{"norm": "batchnorm", "activation": "relu", "widths": [128, 224, 384, 672], "optimizer": "nadamw", "epochs": 72.5, "lr_schedule": "cosine", "warmup_steps": 360}
Rows from block 5 of a small image classifier, named by matrix and row number. Rows with one number belong to one channel. Each number is 128 + 32 x the weight over its row's rms, rounded and kept within 0 to 255. All counts start at 0.
Before each channel's rows are labels from the 100 images, of 14848, where the channel reaches its highest value: "strongest on" is what is common among them. Only what is clearly more common there than usual is listed. The data: rendered made-up planets.
# r30: branch 2 reduce pointwise conv (model.blocks.5.r3.0.weight, 56x224x1x1), inputs 0-74
# b30: branch 2 3x3 conv (model.blocks.5.b3.0.weight, 84x56x3x3, transposed, each kernel summed), outputs 0-83

strongest on: moons: two
r30.43 [131 165 133  89 102  87 132 147 160 131 156 125 153 172 135 108 156 136 159 125 112 153 153 119 103 152 133 114 105  88  72 143 100 154 134 129  89 176 132 122  94 126 149 135 141  86  84 111 124 153 149 127 159 110 132 144  88 111 101  63 144 110 152 118  69  85 105 179 132 153 140 146 198 122  98]
b30.43 [140 173 167 132 159 177 106 114 112 164 189 158 127 117 149 129 145 179 150  86 145  61 137  86 139 120 156 117 179 168 122 179 151 151  59 101 142 119 121  89 143  92 155 133 140 153 127 114 137 159 140  78 143 147 104 124 181 148 129 172 145  84 112 195 103 148  81 116 164 150 114 182  37 153 134 158 144 124 129 174 165 141  97 140]

strongest on: moons: three
r30.20 [171 187 147 113 111 104 154 117 146 138 143 136 114 144 122 111  84 160 160 137  87 134 136 140 117 149 155 147 113 150 111 130 119 137  84  73 121 126 122 151 127 125  93  90  87 137  87  71  92 140 119 128 107 115 136  94 114 151  90 173 159  80 115 131  40 156 144  63 126  90 187 207 221 106 105]
b30.20 [129 101 119 113 158 151 105 111 133 125 112 122 115  96 126 109 136 130 115 126 115 140  66 125 100 113 130 122 144 146 152 116 154 185 105  99  92 108 121  87 155 122 119  66 129 154 103 234  66 141  57 130 103  73 103 144 149  89  93  86  76 151  69 104 152  68 113 141 103 164 216 156  97 141  83 147  95 111 132 131 104  88 128 116]

strongest on: moons: zero
r30.3 [177  93 189 132 128  92 109 100 156 107 152 129  78 106 110 157 101 146 188  72  67 136 152 152  95 102 153 146 114 164 118 124 113 140  60 132 127 120 113 140 149  93 119  14 119 164 110 105 116 156 149 148 116 142 110  65 150 139  83 159  85 136 122 186  44 138 101 127 130 142 128 140  90  94 171]
b30.3 [ 72 100  92 100 108 119 129  84  83 108 134 183  95 101  77 130 137 120 104 101 139 139 111 163  83 113  54  91 144 109 112  79 116 122 128 119 152  94 126 138  60 160  75  99 141  82  89  97  40  82 119 126 120 134  86 131  76  82 130 104  95 105 102 141  98  83 108  90  96 143  85 120 122 105  96 139 139 100  88 133 159  91  98 156]

strongest on: rings
r30.36 [ 95 124 136 131 122 144 131 110 144 109 134 126 137 132 136 106 160 108  99 157 138 139 102 112 150 130  90 114 127 111  97 126 143 141 129 115 125 161 103 101 127 169 124 159 102 102 155 115 123 143 130 125 155 122 113 134 127  11  98  72  97 133  93  91 108 152  94  94 116 147 203 135 187  76  91]
b30.36 [139 138 118 154 103 101 125 123 110 164 165 111  97 136 121  40  71 181 143 155 130  95 127 135 130  87 115 109 205 104  65 195 132 147  76  96  61 127  98 120 139  57 144 108 118 116 107 136 111 138  70 124  95 110 133 136 157  89 109 115 150 165 139  87 133 132 133  82 115 112 137 145 121 147  63  91 147 118 106 127  62 102 135  73]

strongest on: moons: zero
r30.41 [ 94  97 107 128 127 113 136 133 120 120 109 117  90 116 110  96 151  84 112 110 149 113 127 134 115 129 105 136 138  64 134 117 123 114 161 157 125 136 112 119 115 118 102 149 163  52 128  85 135 133 113 118 139 122 121 124  66  50 117 103 116 110 121 147 221  74  99 156 136  54  73 111  91  92 102]
b30.41 [114 107  58 155 114 137 197  68 123 102 135 155 105 135 118 141 116 115 112 133 140 116 158 147 172 120  69 179 128 123 133 101  97 106 118 116 206 126 122 210  76 118 131 150 167  89 121 130  63  70 158 104 102 144 116 169 133 113 124 120  84 102 121 111 104 104  76  75 111 124 150 136 121  88 108 178 122 195  87 145 173 153 105 133]

strongest on: rings
r30.29 [ 86  99  96 113 103 125 134 150 127  91 132  93 115 151 131 136 170 122  76 134 141 135  74 142 138 141 132 149 126 113  58 112 132 135  87 145 122 150 148 147 151 144 136 150 152  85 162 173 156 157 139 152 142 114  86 100 145  90  54  80  66 143 114  99 118 186  85 135 128 165 183  42 155  94 154]
b30.29 [117 137  65  90 127  60  98  85 111 158 107  96  56 143 123  78 152 118 101  63 117 100 152 144  89 158 109  98 146  47  92 119  90  82 124  97 124 116 117 102 110 122  90 112 114  79 129 116 101 142 127 100 125 121 119  78 133  93 105 137 130 102 112 132  95 147 111  95 113  41 116 107 146 126 128  55 194  96 133 113 134 100 125  82]